config.yaml
train_examples: 145000
image_size: 24
crop_scale_min: 1
encoder_drop_path: 0.1
encoder_kernel_size: 3
decoder_layers: 6
decoder_head_dim: 64
decoder_qk_norm: false
decoder_positions: "learned"
decoder_tie_embeddings: false
final_lr_fraction: 0.1
Rows from block 2 of the text decoder, named by matrix and row number. Rows with one number belong to one attention dimension. Each number is 500 + 40 x the weight over its row's rms, rounded and kept within 0 to 999. All counts start at 0. Numbers have three digits each. After the name is the row's rms in percent of the matrix's.
# v: cross-attention value (decoder.blocks.2.cross_attn.v.weight, 256x256), inputs 172-255
# proj: cross-attention output (decoder.blocks.2.cross_attn.proj.weight, 256x256, transposed), outputs 172-255
v.126 114:497452555492413457462491469494506493489508406520496483464485506513508515538494502463618516414555504456535438532498512505493559416530516470417552425537533508401539567445479485540483499458565520523486508464493453509443476486472540494487483592553473502461
v.127 124:562487480535500462502506585561482475552502583496496491496557524488489520542516517556408502588456466540471524508524555496516492558453520463511560600549485477501476488544486467484510573555420468558478460517549487479476547474556547457552505405437518476521
v.128 092:530569482561503577520466542523528518523534546510555527591540513507560501464540512541459531584585442544537575513527530497507454551515549567515510567472505530498519463499511512526523505551482476551568505439507538556537524520511450494536561466513578496518
v.129 087:515540551476529493539556501527535561507542547538535534439518478528550455481517517545534507540537519487547529576531494509539601538559549477531557524560485523482524561500533509515499503506511469488473512546510558504476519535502589538504538536525555498488
v.130 074:491535547497554519516549514521498506505525561518507553443511497538518455487474510579524496557536491492509541590519462471550603573515609495526566550548485529480504557480492501503504489549512451502500525535490547447474532565501582539501533512527551502519
v.131 066:491449434476475477488481481512460434484418499464425457482463496441430495507471494526423479460478505510441451496480485495491370546461451442466517515491510425509404446539457495473481505514469522518437456509472447431461474480493521492459470444477450496486
v.132 114:542567494568507553549495534522561543520541539532559550565531507532555492471542532564478532590558481525560552527535526522516509549540564549515527540510510541518546515513541519539524505546499498533551525500521531584548529541518494497532554483514565524509
v.133 064:481558495544544494549570471535510499511475568555503555442526489513499417454455509592488484572528469506526526484550454454542506588501573505537507573479473517531456545482482536538518512565516422480465526487474594487501552508494536527473551502542560470522
v.134 080:493445499453479467468472492466453470488478432491469447503471521474487550553485510434521487433426523464476449480463496527462490414473427468483479418537497487516530500489474469459488499441508552478502484544506443483504475497504497473482446533480433514485
v.135 064:485478435553471512474486484531570566505508464507545502574511517501466501465554471516435505560483506517547459420514567499464379447510477569474466502464509525552527462492555530580516502510514513515527539458498514631566495416499472483526476470509469473514
v.136 065:517564513557539578516506523526493489510524586510519545555534508521541478464491503570470524587586452533511577548518491472540495580497589540529536592487490529489496487480473522503512507561488445530553498465509549493511537551498495520525555475531575492533
v.137 068:529551544511543551498524533477469503513563547526534528535533543533576542518497521526533507575522464490534568561502488509512594514513557516546533510547479561529585556450469477473507488528528491491566510551527542523543521576509541518509523551544553504541
v.138 064:463527545471551455537557498533486486499474559523477520373504464519498430495457498550540465510468525488475507544526446445544604596500557466516526549516446476478431552496462526518491511531497431485435504537471556424433527516486588549464518525510538493499
v.139 052:486455497466568446459610512501469512474481516531460482398474533477490484547467537510513430494403515489485451516511439458520527559459511441528498533557447516520463522457459524511518518483508499459472488578498541428483498522488599528428447551493468503496
v.140 076:523580528576517566549504502488533517512538505545561567559533516549558497465491534557513526577549468505558555502534497523519576511527577557523515516503517577532565554493512507544524489532522481496556541514513543577560530561515479491518556517533572516518
v.141 066:478444454446457430472474494521532522495473485459469442449472447469437488516538449447489487432488548511462442467489527484480425470504410481458473490456506418439448437518538505501460513467471514514436474438494460481458463409498477488513465470463440488468
v.142 069:472538509475549450532573495558531542502497570510503518402501457508507417480505486557502482532510520499510525528532487450545531580536523468510521569496465477489441537495509524540486521525499429496426507491481579477438517465486595549493524494517545459490
v.143 074:520587506566540558536507523506498511508518552541551531559526527521569487469515537558486518605535433516549562517534503505511510568516569536533524553500493568547545537485489514528531504558508483520549519507502573553550531551496510501503546511529585506529
v.144 067:528490535501463560489390529432455480489518472479504458623500543489521573517511523480518536495569455482485514510472538570466531458515460507494493464495541479485586466518494426425500458492504565510578478490515433499566470542500433456514512502476489533520
v.145 062:508440451501444522430427532512501492507498507423496457591500496471461545517568446451462517463529524541455479477458543493481390484476446540457474503422512439455484379507501491487470501487459527571526476432499433512492466453500416483540463433471444498500
v.146 094:463431485443468440463493472502475463491454475458435449448470490458424502528483465452495475410459536490437443471468487473492451469463430451468475476485499433465433458508478488458470505456486504489440472486481449426444470442491484495482448489470422484479
v.147 108:541552515535510548541500524503550549514572529532549542544524503537572498480547528542499531578552494509558553553525521530516557519558556532527549516543499541519569539497544500529517495528507514504550518535522534564535523547509544504534548515520564522511
v.148 072:475435457465461443459480490502471470491443461461445444479468493459435506524499472452479476415445529485438444450476506488471412458461420470467466476472500448476445443521489496478487511467475527510449476466482453458464468429483461491482450479468435494485
v.149 067:464483517475524418525561489517491477505468504535468520360482472517476439541459486507558440452378558461467441522536415471520590527506529447468509499565440470496456566506487549534482538482515491491421518565478473452435523513504582511454463531500473529471
v.150 077:499524575441535508492524503467483527502555487520517514458524501538562497529494515447581503491492496456527530567491468516507669428543542475517536450584473543480573573440512483476485487463536501461511516569533522470471506563496570511507504572527529515503
v.151 073:511552462587516538545521492527450411513449517517477534501512531492498453447423536573442502527494461527485536481544448477519397581442551517510522562508492547520407487516431535512529517551472452501496498488488557460517545541515466475470534448487552513507
v.152 081:523570494593541556541513515523520500510498548549552565554531527514532470453484532599468515601547439521542564495541492491517484596496589538522510578484505550530505509514491537546537504568503466530540526484489554553552545543501470504496554479523583504523
v.153 069:520561519573544584526506520508486482505518565516532570564528526519548497474490521571486532585561445530532575546523483498529517571501617545520533562522507550519531511497476513495523494558509472529564509507498538521530542576515482505505552498523562517529
v.154 075:509456480496493545441424505460413444492501500449461457616494557486478610566497489448481512470483468512429487494433504509465459466441477500480487479489492465515535441476451445419489493495491551533561475504507417473507463525491448465505446492477450516538
v.155 120:459447490456489453457504467487445450485440458468444455446470490465433502523445474447509466418448510488439447446467484477485463465451437467487457464456497463493441480498456490478488494466497489477451485471477477437475476457482481499470456500489435469492
v.156 088:505528554456545488506546530504514552502544566511526516441501477526551472512517495521539500543540509476523545609499496485546608540539549465527570519556478515466517542489506489488485494506496467505484489550514535455450503548495587557505528533526550502501
v.157 083:490548424582485465542543497553530509510448499551516517467499483495484443434487503577457473532462500514520497434560503474487401563493497529487461562444498515548437500529498570570527522533497460516458538467479562556539530455506479491478526459488536481488
v.158 065:509559538512543502556552477492510510495514502558510559433511498540550459477457539562530499559492478479550532529523474513528614531528579488550542501570497565539519609484503497525519493514535474444484524576506568504528544554498596522478551551538560498510
v.159 067:517450491457475532444425516452466485495522480442486439602481549466499611558559486426489523471524508508472481529437536529471461436498442490487501457520516458493561452471501449433473483475482571525555450503524419488505453491486474479531453494473442510507
v.160 070:515541541508530568510489522520522541512557585488526541543534498519562491477531493530513532549592479524506575574504507486543562549536572525522552550525494506442529498484521490477486485539496462534546496498508517483479521557511495532531549499526568496524
v.161 062:458536531461581475508610487541516530495508581516514497409506470499541455509487482509532474532492504495522519548513478441542572580524528458539523549505453508494480540462513515531491517499502430482448506525487583461421509505485598553475518541524555469501
v.162 065:488546534493540442556612477545529520504490518553510539355489441517504431454458513552538473506455516485533529513550470478542571551508558475514513527526474537495429583530509541552510521509517439461418527540485584470453541515506575540469536517515559493481
v.163 066:482431499452442469450464515484496504489496455448489449498490490482467544545522450413527492428488556489465439475465529503472488419478410503458459443465506443453497451502506478488483493454483539513497489472497433477473449448495450494513442480470423504479
v.164 117:460441510433494453450499476481432450485460469465442449446471497471441512536455473438526466414438516482441451472462473481481500447453440449482474450500491463480463489486453481457471500459501502475457478503485458419450476468485503495474442516485419479490
v.165 055:517530558477505583484452524493492550490583544447532489597515498514559559518548479466526539516604476531490597556449537496511556477513510537540512499483505496425582465465522448447484471498496488521587486470513512494492499532499442537542535517532565478529
v.166 054:497432456441463467452472516542510524496496520445458444506484474466443520537597446467433498448505552523454476527460535488496398493514429466479507522462482414492470437506550496479443501502471533526471457494495443460423458419491514513517447465468435474498
v.167 057:505555464608530539515507516504454423510443552499484544552524533486486473433440517626432511579537459523488551477534454462532405594441561534512520581479498523551448482479424530512515494588484459515514497470492544474540551520515459493487541462495548484545
v.168 085:526563526550530536550532502514539547510540527550564558517522510542564489476510543570510519585534476499565543545530506521519564547546580522535531527542506561535551563495531520538523501535525487497533527544510549556540533563509536520514546525533570509516
v.169 096:514480461537461518477452476457470465498478432483475462583499521482477546501496517455476509465460469509493473400480507530450418416462430531495439455455512499550518474482498497486520499481509554476533496463513473541569492475508424444514480512485464494497
v.170 069:499532487518477528518494518551561577499528554506539494509503473499514472465548470540471515552572492534532540490518565474515464563543493534506486561438501451462481439528554520534503501532469449537508494424488534533487503436495455531525538446510550480498
v.171 060:494498443530454484522487486555580587503488471523572474494493461489500465467549470520452491525493525530547465454528581496477419517543457533472449512432525507520461473560579528586509518506498490544486512460468508589512483414499472516514500453485482493465
v.172 065:477510428558513466526559481533492424513429504521455527418498501477455440445445518560426475507431523516483477463551437454521378576452527500482508543519466512525374493506464559560521524546483476495438505502487531468477526475513530483469491454476511490492
v.173 085:510565472563508525542509509562553546504501559522540530494514480497515446448522493571455508564559477553531551493551530472522454603527530530506496583457503498475449466540533539547522517545474449536489495438489560522499524463509479519511554441504571479497
v.174 072:508463450513437477488446494486514499498468416482487458541487493475456524499519483444483498444451528497483447417495534527456429427493413525455441447453514472511496452529530514525492502460493552504498497453503450558531472436507428456507463469466446510480
v.175 079:505541514510547532540527500510524504499524563515520558472513490513529464480497510570495512580556482508531548568521491491543552579545585498540562555524497517517506544489500501513501493561497465487497500527498548483489514550498573537503550504516562489515
v.176 084:502543553494545520524540515508521548500542542551556544481514503541549480510503519550538512571528492477559537570516483504530626528546601502530549519559489556504549569484507509541513499529523479503510529562504549503499525561501571535500526541547547510515
v.177 092:467497547429547433506584492526506511498507539523475523384490474510494451501472495528550465472461534469494490582502458467558603545512547429513562506576478499478458566494485511489474512490509457465426502592496536434427507524486622555470502538513509501484
v.178 059:510443523414471504444455512489538572488578453474529458523487489514507580553583481381549526427491535491512477525447563541464560377535463499482483414514529489457587485508582467471502492430508545506543513511526435546495452484498486502537449533507441506480
v.179 061:509566497573545538555542484512470464504475551563508557512516526510532456457448553614475508597512423520524547500548455479519494590481583520540521558519493549561484547494456516524528507553510449490512513513489574503533549560496522505472553508531570496527
v.180 082:482555458595509505540565499549526518509475527554550524466507495492514443448470513578462478565465494516547515452563489459483424606477532545498480562477478545525428490527483566590533523531481444510483529487471574535518529497501487509463524470502548497495
v.181 047:476482467449476418525559477529582572485494426539531487385462446503505461500507499469508450472383550461557416497511525543469520471564469473463480458484519515529480563563568541580515539450525515474415527540493498586468464472493564490488479521505476523442
v.182 086:520540535522524537524537521522542557523563540528547551498535484547558480470529506541530525567562497500555542558527498508534596526550577525530542535534488538493558544471548511518514502523514476505527529517519549536504531547515541521530530525536555507517
v.183 090:510534544480533488532560508528554554503536550534533542428509464523541447481507510550530501545535519482553531575531492499543589554549557476529562528551493521485497560506533507522499498518507461487467507552501564493470524532499589548501534529520545504493
v.184 062:484518545449510461537532512566558577500524558494536496397487447513518445495527459530523490500544557494529529557521531463531580567558507469498524543509488466411464507541548518520469508495475432529455484492483513473421506453496533569506521474505529490479
v.185 066:526561506581521608511475533487505487512543553507548562621536539527554526467514511545490546585579464527513580530511502496521514545501585572508519563501506552507556495493490500492516486557493479551594516502506521542547535572515465492528544483520562525537
v.186 073:506565475623528550546501502515493465511468512537532562568512540509510476439462536602451514581511451530523549465546478484507446576471565554514487558465509565545484502522473537558549509563508465531544527480479541555577548531511450476495559473502565509535
v.187 093:517527548480528505526533512502556555517565535522529538463529476533554474487532509514538508546543522479553522569522495514538626498570540490533556507565493530489561566469535493514497492501520485478497521546526544519492514536509585522527531549527546508496
v.188 076:481418479441469460444467505487464455491477497437457436485480503461457537548510448429488485431482540510436456481451504485494446461461427476476479475477502436468451443498468475453461485466464529507479465474495444438453458446495483504502444471472420484492
v.189 065:473474494458570458503617483541492502492476541519480491383489487497500447524466512511514442494403526491490450529531441434528503591486520452505511542553446513499429529481477556531489540487498449473434500554488525442422521508497590532447459524504484504488
v.190 093:531542556483524519524522517486531552507569524526545525484523487542576495505527520504547516555532504470565541579513504529524635495562548496537554490569486528497574566477529491503502489503522503483523516563528535521502509553505576518522532552526555513500
v.191 055:489462392542458458500507490546505476505415481506461476500490512456421469458492507566417478506450523516479428435530507487484342565475438504462471562458513461543416464538476533554509518544480523524444491458467481522534482430490462470474480438471459499486
v.192 089:570510522531514493431513569536439429542454537500500507482520465453532511547448508571526569565504419551532476506563427523553440530439558456527573561498512510542469559480401506487471536542529463557429505476515520465491536486550579515471536545563492472536
v.193 116:501518561486586501549533514474497529512504555468473482553504520510483499502541457516608483502532531519487560461471569519509540551515413515552399541465484518557508475497518482488481512519524496540530474529512521488528493486496434561537480550507515492571
v.194 086:530505482534481532413502535519464436506484466510533530466512468475552528555441520519466559543490439560513426547560413504525449483448612472510602520519508459523481546512429516488489517519498490498440534469507511488486527514541597494448540520526485500473
v.195 100:567500532539546501453515563516459463543472583495531503515521481471526502544466482599547560580535445559538475501569460537576468560464528485534535581492527519563494552466422509506452536573523489565459506502526500482522528492546574531488525541561488481554
v.196 070:457519485447443454519469467528485465482480479499449475457476546486490492469486554438432470454428469414476551440442501468439472477472467480428492451523506490443469468503510491484546480434476454477482476473460475476451469464478416439472517447475537469453
v.197 083:477463438513451508531450459466576568475548453533542532498488508538473475436547494482453479487478568435489486571495554488471525486570516546443535435535493535432538463497573510546495465483454552461560522549498457567500476546450504445538466440458486540433
v.198 078:431495496463489482559505416465561561460543448484475501476477530548459476452539498407513427415504583434472523503440540476444570456550469527489453429495480473430528448530594493498543461441474540430548494537484512526484469503441438496523471466432517527462
v.199 083:530500483530444518424477532530454430508467475522522505475512469471552524540441529513451548538466432547535457531568407503511430487450611468489617509519513472521468559500420514489496519506496463524431525453502500483484527516535589474459532512544478491479
v.200 091:552517518539543535430506564523433433531462529506536492520519469462564533569463496552526564571526421587527469498560435531553430540433544481545526572483507484594481563490405503478456528560534470551456511455512517464515525498544555530477533574569488488543
v.201 066:458493479460449444569463437485540544474528510497472502470484533529430455415522534450458438443439557379484562498449554475429551486538460514426500432522477540383506446502574490545562473445450497476536490527481467517475473495464443457520467411444533502448
v.202 091:557523550529557503516515564526475482538481609481496491570512497490511498531509471583544526568496477551505561455520509524529503580481457495529457602485497551565502502484463496511477536561541474590510487522526512477535518493533488531517500532552515473577
proj.126 121:587516461494535547536537459531535507537515492513515478435491444514544450473497503489471495513505414506492473491557500467522528485485451540435572508478560485485473508479451431501555487503526500484530518547509502555523492475532448478497525456540513492534
proj.127 115:470496459555533503548445549513556446464496502478486509575539442549480588605459534488482440442420541477511519484527529490504542447460523530537426554501423523440499517482500530504498487520479472537397484474491436486455447443468542439543518471477495467571
proj.128 100:462489501517463512473445436434542543545493541484477530523487434472433507452460461491482481475591495503561537443462436504490523433501483478510450504525433400478530484530464554502570473455491421520519467448518507498470535468484517501466521503434503489574
proj.129 096:459483485500446533480455440446547523560508522481498553530453388457451498438476454529484501459599477514594532433497454457481521449480486478488491479523433417500508490473442532515589487490511416497514492448483532469495536448492525498474525513423502478593
proj.130 084:447508499506455536497463445453526497548533526512504547491464379442497496436481444529486500444612482523573511454486448465503492450497485505493459479519438415500496499528469524484608489449520430483518478433490515471488534433502520516471536516427521472595
proj.131 078:496499507494525503524527582556459436443494458502522482490529567555543540565540566521528506532415534482432467543526581511483480551515521528526522546459562586511482519492527480483400516540476593478471528559468473480532479557516500491558460501554491532430
proj.132 114:465486491504448511472442430437558526555501529473476538517481414478437507438472459503478484501589488498581560430483438497471537435506477470508452496517442398466530472509445552511568478460493426524518468453523518508488538457480521501465515515423489482570
proj.133 054:437512514508478500492466428417502522526551525532509522520490409415501474443470462513517509420586491517541509458452423455492477465481500501506482454556452401512508482527468525488590482449536427513549482437504515485484537482512517479457532524439527492573
proj.134 089:556515504493546486528561556568465459463503465509519451461526591541566493550537524486512507552427488493427463557521572502507481558517510510495556504461560601509473517498522450489418525538497571485476530554505485532536462532523485509534469485574498513416
proj.135 060:506515549456514425496527464491470563483484537510508480528510566466449473452491540448515533489441543489422480525453496557494491501475481500436506496556540531516545485480511540518495465489549488539572476544488493522493486577469452472474462466558509546492
proj.136 084:452502499525459524494454443440519516545519542509493541500473403456478498438465451513479497448596484512558521457474438485509490441496479485506443490523445413495514491545472539485582480449506432491518465432493513487479523438497525523462527510432523474589
proj.137 083:490516512521470526495466438454535523555533525506502516471475415438496471438484431479472497466608459530569518435491452454517498460498485504479491468510446425483475497532465516487594487455521391484512477442495500510485530434515525523458540515445509455590
proj.138 047:443503473521483529498470493432505500500531453544501509515476405438564521506503496579514515446578472501531486451515446434486450510490531535534516454522423423524432534528506472469550520493516482465493518455510504457472518465548561457506555535438512457566
proj.139 045:506453492544501518518500553530554462480499438433515489467525520508572509601521494492500474524458490553476524479541559376493457516451526533507507493497473502471472505495527461484414512544541470482459499518458462482483495457584537501488515552473481490529
proj.140 084:479501506502454507477456426429548528560529540491491534500479417455464488431482441500492498480601481522590541439476429482499533442501469473491461465522453393492525464513456542504590483454514410520538468433517521516497550435486496512447523513423500482572
proj.141 078:529473488491546474499524562557480508444449458493490481519523591560490521574507571494514500521392532466427474553518546540498506550491527515505522532501552590520498526464544474508407513558476593517475524573505479494489463571502493473540482475557484520419
proj.142 058:423477469522474523474460464438543542515487473504490553556474425418473525477469534553497527441534502492529512445503435443464471491455513523510481498574441417521466502488486532494574478475533457473520472475475516440474535503528557459500549520436484484590
proj.143 088:466497511512468511480459439435524515559532533493504529499492405447465489436492449496496496478608481513556533440468434472484501442497472484494477482510440403474503470521456536500579478448523406509523472442485513496487538465498514500453513513443502488588
proj.144 053:532527507510474549538474480531530470555498530486503488458463428532431467473502456439478436511593509517627545433543537536530582454565470495502480525443475453453525493497452557509557501524438455532502521470487488533523544414420456520490489494482516466556
proj.145 064:536483497510542472514518567544492513439425478494470473506530619562503546568503582472489495533377532468426478553513557570524506544503519517490500541489558591519509530498553481488411499548458577502473508567504473502476453559498497496541479475555493511427
proj.146 099:522502497498547487528540569556458473439475463517508464496520587542553519565520560497520504516398525488424460563520566518512481559503527524505531515490564601527481536488544465487415521544480592491473531565492479497507456542510494496542485495573508509417
proj.147 114:483485491504446520479450426441560520557501525473489537502466404472446492435469449504482490490603471511591550427497445484482535441490477479496478488508433407473506482507436536508591481469501411517519473455508510514489542448495523500471527506425490476579
proj.148 091:527501495489543482516540571556454470444481467509510469497526597544535518569526562491528509530402525481415470565514563530507488556507523524506532525482557594512497513484547468500397516534488593495483533558497483499510456561511491487541466487568495525421
proj.149 061:492499487490531491487526569515455451445524448526523464508514537516602529567534525569574510528424500488431462554489522487489458583504527537549535503492535549526448517487544419466423540529501584463462554512504511488503476553556525477538497517536476493422
proj.150 082:513512497492467542488492425468519505571528524504507522461438403452499449446485412500475496482619436536574511462498450461540503466489477494460523469493430454493472496510468490497608505470526405477505492432498519500489524418509518532461534501457514456581
proj.151 062:405542525490508471558515505477402450494579551564541484527538438478597501508510448561550509448505535541491451562415463480504454465499469479534427453517531447531554484532468506505497533501520531539501503467485570510544524493507456515468456510519553533453
proj.152 083:439509510507457508482452446423518512549538553496497535513501416458474506438488456521503503475590497515555530452460432483485495439506468475512445485518447398476525454522458552502564480444512419516528461430496524485498534468479504515458501521430502503573
proj.153 085:453516502509450525502455434444519498551536551504505535482477398456496497427472433526495495472599478512560524456473439489504486440508466477512451485499451415483509484541465546489586482440513429493519465427501515493501530442490513542469506522437516483575
proj.154 073:564542523520542495549524558558444442450494484532519432437522601547572506544522486463490480536453480490405460540516567530545460534539524540507535535432554614490442541569562457428440511491470558469451496535512446524515441526527503539538479482551513480434
proj.155 118:531506513496561478520554575556449487443498470525513460492541594521558501566532550489517512501401524499412448572512557509520467561497528531498532500490561588530482521491566454497415523538507578482484522550485485497506461550513476494531481497571504516426
proj.156 093:477503493520460541498464450460539525552514520489493537508449386453473498442485445530468501453611478513584526431507465452491503456495500498483490478522428420500484519505451521502609492487506424481491491446484511471495535439501529500487543514432515459595
proj.157 072:461493522470540420483533519481434540469521492518509478554564569491498518523520557519563548488408559488406463557452484514447476525468506483493506467568559492522553477480503517522430489500532548543528500535497551500513496610501460461490463503548490575425
proj.158 078:470506506489461525487474432448536510558551526493513536500464375442489466432495433514488501469615476531592536441492439447482505457504475487499489469508442403494502478500444523515597495455534414498533490435492524496512546442501501511461519520446507491591
proj.159 048:571489490516513541532511564598522469469427453453495487450487594573484534542502561456482481571433494484436505496566590526535517556530510527489525570427540611483458536504541486475427504530457546472445526576483448506497447513506503529551493471527482475473
proj.160 085:469500485519456529489446439443536526549496534496479536501463400461472507436458455520466488448598477500578530442489447480503508439504488486509454490515436417497500503530461535484608483459488432492516464446510506473485522428493533521488536514437513465583
proj.161 056:477474472556488529467464459452566544525485466472476539532501439427516505486492499522462506469557450506516534435524474423477469472448528514484514478524407438505432513509483503496565479474535424464497453472484484447464527474549566479501540506431473466607
proj.162 045:404512482497477494474493483430503509517568508537499541556505389435554500483528470601514535453548472516530498478476430431428456474465508465523492447549439420529510470463452471536549509483552472486520483445499548435527555472537515470491496536463477510515
proj.163 081:575488495517561472520532570558490513444448458497470456505533604551511521567509562468485494520398525479448465539529563531511513553496546516491529504501546582518489542487542455498425517560474575512471518568514472521485461537509487477546512488556486488419
proj.164 110:532521512490549488528563564564436465451501472526522460478522582524568491557525534499511517508405504493413441575514561502528457560501517533494546503479566608527468528500555451483435525534503575472482529551486486494519458535518481510534473490578513509430
proj.165 060:513495480543482538502446455471564545536478518504465533494483448467457507456460467492423485472589458501577538428516467494522516443518494479487449500493432455473487490538483518494601490448482425484494450455502483477473519414485527533490540506437501454585
proj.166 062:527468476509532494500522575556488474446437435484495498499530588566514552569512593512506526546410505470409485530537572523490480556497529536498530559466550603508459524481563466460416501534483575454483518579487466464485450573537527510556491484531465519430
proj.167 053:419554540510505466559484454436441487491574556556531474500520431434559491457464469507530518439545528527514471492443434495512463490507483513505434450537528402522518502564489540441577508445533478541548493462491531513508515459514479495461515515473574488540
proj.168 095:464498496500446516478455434436542517568527528483492537501475402459468490417492445517487503485605474524582540431482444471476516444507472473495474476517453402478514463504442538510586478454521416504531477440499525489503543450494506512465517519424495487579
proj.169 093:563496511496553453511542539539474483458498459494502449457548621538526466552515531433516500563419502502416493560505543537518499538512510498499533507482557575479503484502547464507410510508495551522505510555537481559501466552511479505497477490577490528403
proj.170 065:474456475552488498452460460444567585521442519478441543565507478471389532482460556505463510471522519478543534444492462500440522444477523484491465509553440421495514502495481558528544463488479450526538454484509493457459519502469534454507528508444480498574
proj.171 066:512470488493512452447528519489517559486439479475468518565532582541441544506527584548504543536410538449434514511515528541400531498505504455509523514518543511510542462451484521539433475528483554523518480558508512476525520608470477459549466485534460583436
proj.172 060:454516513480534442534545541507411463446526492529536459520540551505596500548510527558570537490403536507417426599456503491498444542469503514515505483519567529541512515508521448469435525523525584494506520526489527506523474556548485489515482497548523526417
proj.173 085:426477486521460496464442466433541551525480535487474551581513443474421551468473524545501497462528538487553532458463437500447529440487497469523433511553439391498543470481460569538531472478493462540527461459497518460466545497468516460483505519438484512570
proj.174 080:538488503480545463496539549547471489450477476498505462511533608556492510554519561477528503547395535475426494557512548547490509549510509504493531527487565574500522493465539490516405512540483575519498528561513489520507473573487472474534480476559486540409
proj.175 092:452496502507455533488454438449540507551520526493499537500462383453465500441472462524484503461611491517572532428495451468493505457494477501503469489509435404491495491515458537485599482461509421494518482449486510476494541450501525498477528515426510471607
proj.176 091:466501500500457528487465441444539519558530525497494534493464393443479488433484442514489512467609464518576519444496443456492499453495480491481485469518438417497496481512458534503600489459531416487529481435486517486495530446495515511471521512426505477600
proj.177 079:434530489493459563524491483514511469533541494519528536506445393435553496481498459576478521442564469517543490470519480426499444508463512521496507483510449474552441535487471480487583505502546479436469514465458515425519509440532526505510525519470534458569
proj.178 043:590456461497491535452514531585575518499413472419450527482488584576434500531523526457439483575448474470491532514561563528513546501499503486469533555459473605471495484455516482555446487536463506469464484544508460502487481497481517532538486478510440503477
proj.179 067:430522508509461514504466437431500497553572546519517520498482405429507486439493439524513512456604490536548512455463437466489480454499468500512464475511462401489508474527463540489584489438535423499539483435494530487511545459504503507456507517446518500580
proj.180 059:459502536526516427500519485445462551501548525514506499559583497450519514489535518546507534453457536525446476519441479452417472446456499448493472429569512434530555463514450520531497504492545476556541432498483536502522540547500468459480460509514494556488
proj.181 051:537446480486520478448544544519516508482474451448488526519508585562481515550558551531508520567422492475420517533532541493447523504478500485504564522481517556505521458426502487557396503547486546496466501537493508477525497591507509489544469498523443589440
proj.182 097:469497484502461518479458430445545534563508532490485545505461403458456486430460440509473500469596473515588537442486433485499520442488485483485472485528441402493523485507464534506602478458512418501524479446506522495487530436492511515465532509431503473582
proj.183 094:448495489501446533479455448449554524565507525482500555531456380453453504444476460536486511452594487516595528437501451458475509451480489486490480479532434412501513490479442531520592484486514424499511495451477527465502538453492522496480527511427500478598
proj.184 050:474476458532449526445472496446594554521460482480464551577479454479452570482504557607486520481533494454539533423521468478422499482492531481519488492531440431532480508482443520505547491507470488478496463471474507434506550485495551451554526527425461493573
proj.185 081:468516503521455519499457429436525516547521549518490523486477415467490496422475443513480485471597477510565523455474438503507504446519465473508439480509454415482515487558463551478595484430496429501526458432519520503498524430483513533469518515436518462575
proj.186 066:424522524505475473511469456415480504526567571527509516516537441460508513433498471526534504478564521520526512481420433498478487467512457471513414475523503391496544448536469559495548496429520463547552455434502539500522540490466465516451479532456521532529
proj.187 101:483486486494451526481468427453555535561501518483495536509445400456450476437470439502476493463605471520590537433502446458496527458475483492474493477523441415492501502483446523508612493488516402506520488454500519494479539445499520498469544514432507471589
proj.188 081:552498504518560490529539572568470489437458462507492456487515596544548519572514566478493497504395523483426458544531561521512484559497545532497528523496548598525478550500550457477428522548477579492462524570502463513493455543521500487543499485565508489431
proj.189 049:493480469530520509504508544515488458473494459480509512509538502504598523573544529568512516508435468513419482522501528418465435542460537519529535497504468533497444514486545420482410517513528532459450504517488491468496483537598579502524501520497477496485
proj.190 100:491495494507456528481468431455555528569512524477489531502459399458458485433480440510474497479611466514597536427503449459490519450486487493479503478512435419486495498498443516511598489479516401497511483449491513500492543444498519504469538512427499467589
proj.191 066:484501536482534449519535559537456477438509474503518467507544591532517529551537565496552512533402570488418479550502556519475487549489511522510526515501583541507522512480526503493406504548500576525517538561477494508513483593502472462522469492549498554412
proj.192 085:508562544487466569512511471541524486559525577524530501467454443470492474437530432500490464467579523510598502468452473518475456483504458514487457477487463444547515513536474512502586495508505469517502513454463507538521553439449486473463468452438533469594
proj.193 108:460468485480426472515402471444500458502511483506483539570522390427451491481459504456551493506541478480592555471486469502541540508527489524482463529516446486462495470462504519518566525430504449538547506461561495471453499461452504519474521529445482469535
proj.194 071:525569514524577539526594528564485503503501536531523463430463559533588513502528466556477502463495528518474425543475532498470402477484500514499512466504523501592489568572505441467474470541497558476496515504429504543539499490522497477511468459491563498498
proj.195 103:501552523499449545503490460500524491551515576506507502484468419470476496431522433500509470481585493491595507461468464518487486476518458508482465487498453444526511512521476525506580494490484454506519506430493500511502537431448496476480476460424523471601
proj.196 077:503476533470495585529504511601553512532514507492557521433492507546449411490547506444417447509502559516460540461532539491475538553525502499508505520439530510457513438472490542529484502516524499504419490592456498537542540511508452499465461468566492526557
proj.197 085:540435476548555458449547530471475540455464461450461518496532576579497534552512563544478542531422474498389488533545531475494551469477512465500556506492536549473504486476500498511420497529481521468473463514491476455497458577558506513566521532544452546424
proj.198 085:480450458502543427485508524463463507435480422484490502533528570509511526565459565510519549523412490503408494538524513489529525512472543485518530515530545548478492499461525464485425495500514546495513496544527501472494456564547516522526536550552476529391
proj.199 074:536576547517543575540574511598524509547529567539541471423451507532563478470554456528449472466522546519500455505471517514457429495495475501497493463482520485567511526564472493488527490547512521498464505509424502567562534478493476478485453433509557503542
proj.200 091:497579546499471552558494478544505475549527564546531468489469438460550486429523437482512459465577524493581480480455498527488435498525476539479452480496466462541494534555473500483578507490506477525520524476482493553528528433445482477452448451463570462562
proj.201 058:521426509476487494423509498506524528481474468431474561463507544554401450535519552507436514531469510518463548486542504467485597498483502470517515532467498513453519439438515530563454488536507475479450456526491488451494530543516477519515532528521422541503
proj.202 104:500507495498447540492444472493534491543499540503487526514502406463437484449496463476502459480575488481607541453487461503509524489532462503488453507487432453477504477499502529527578510475481450518499483461521490488462531434439492487471503483421492460605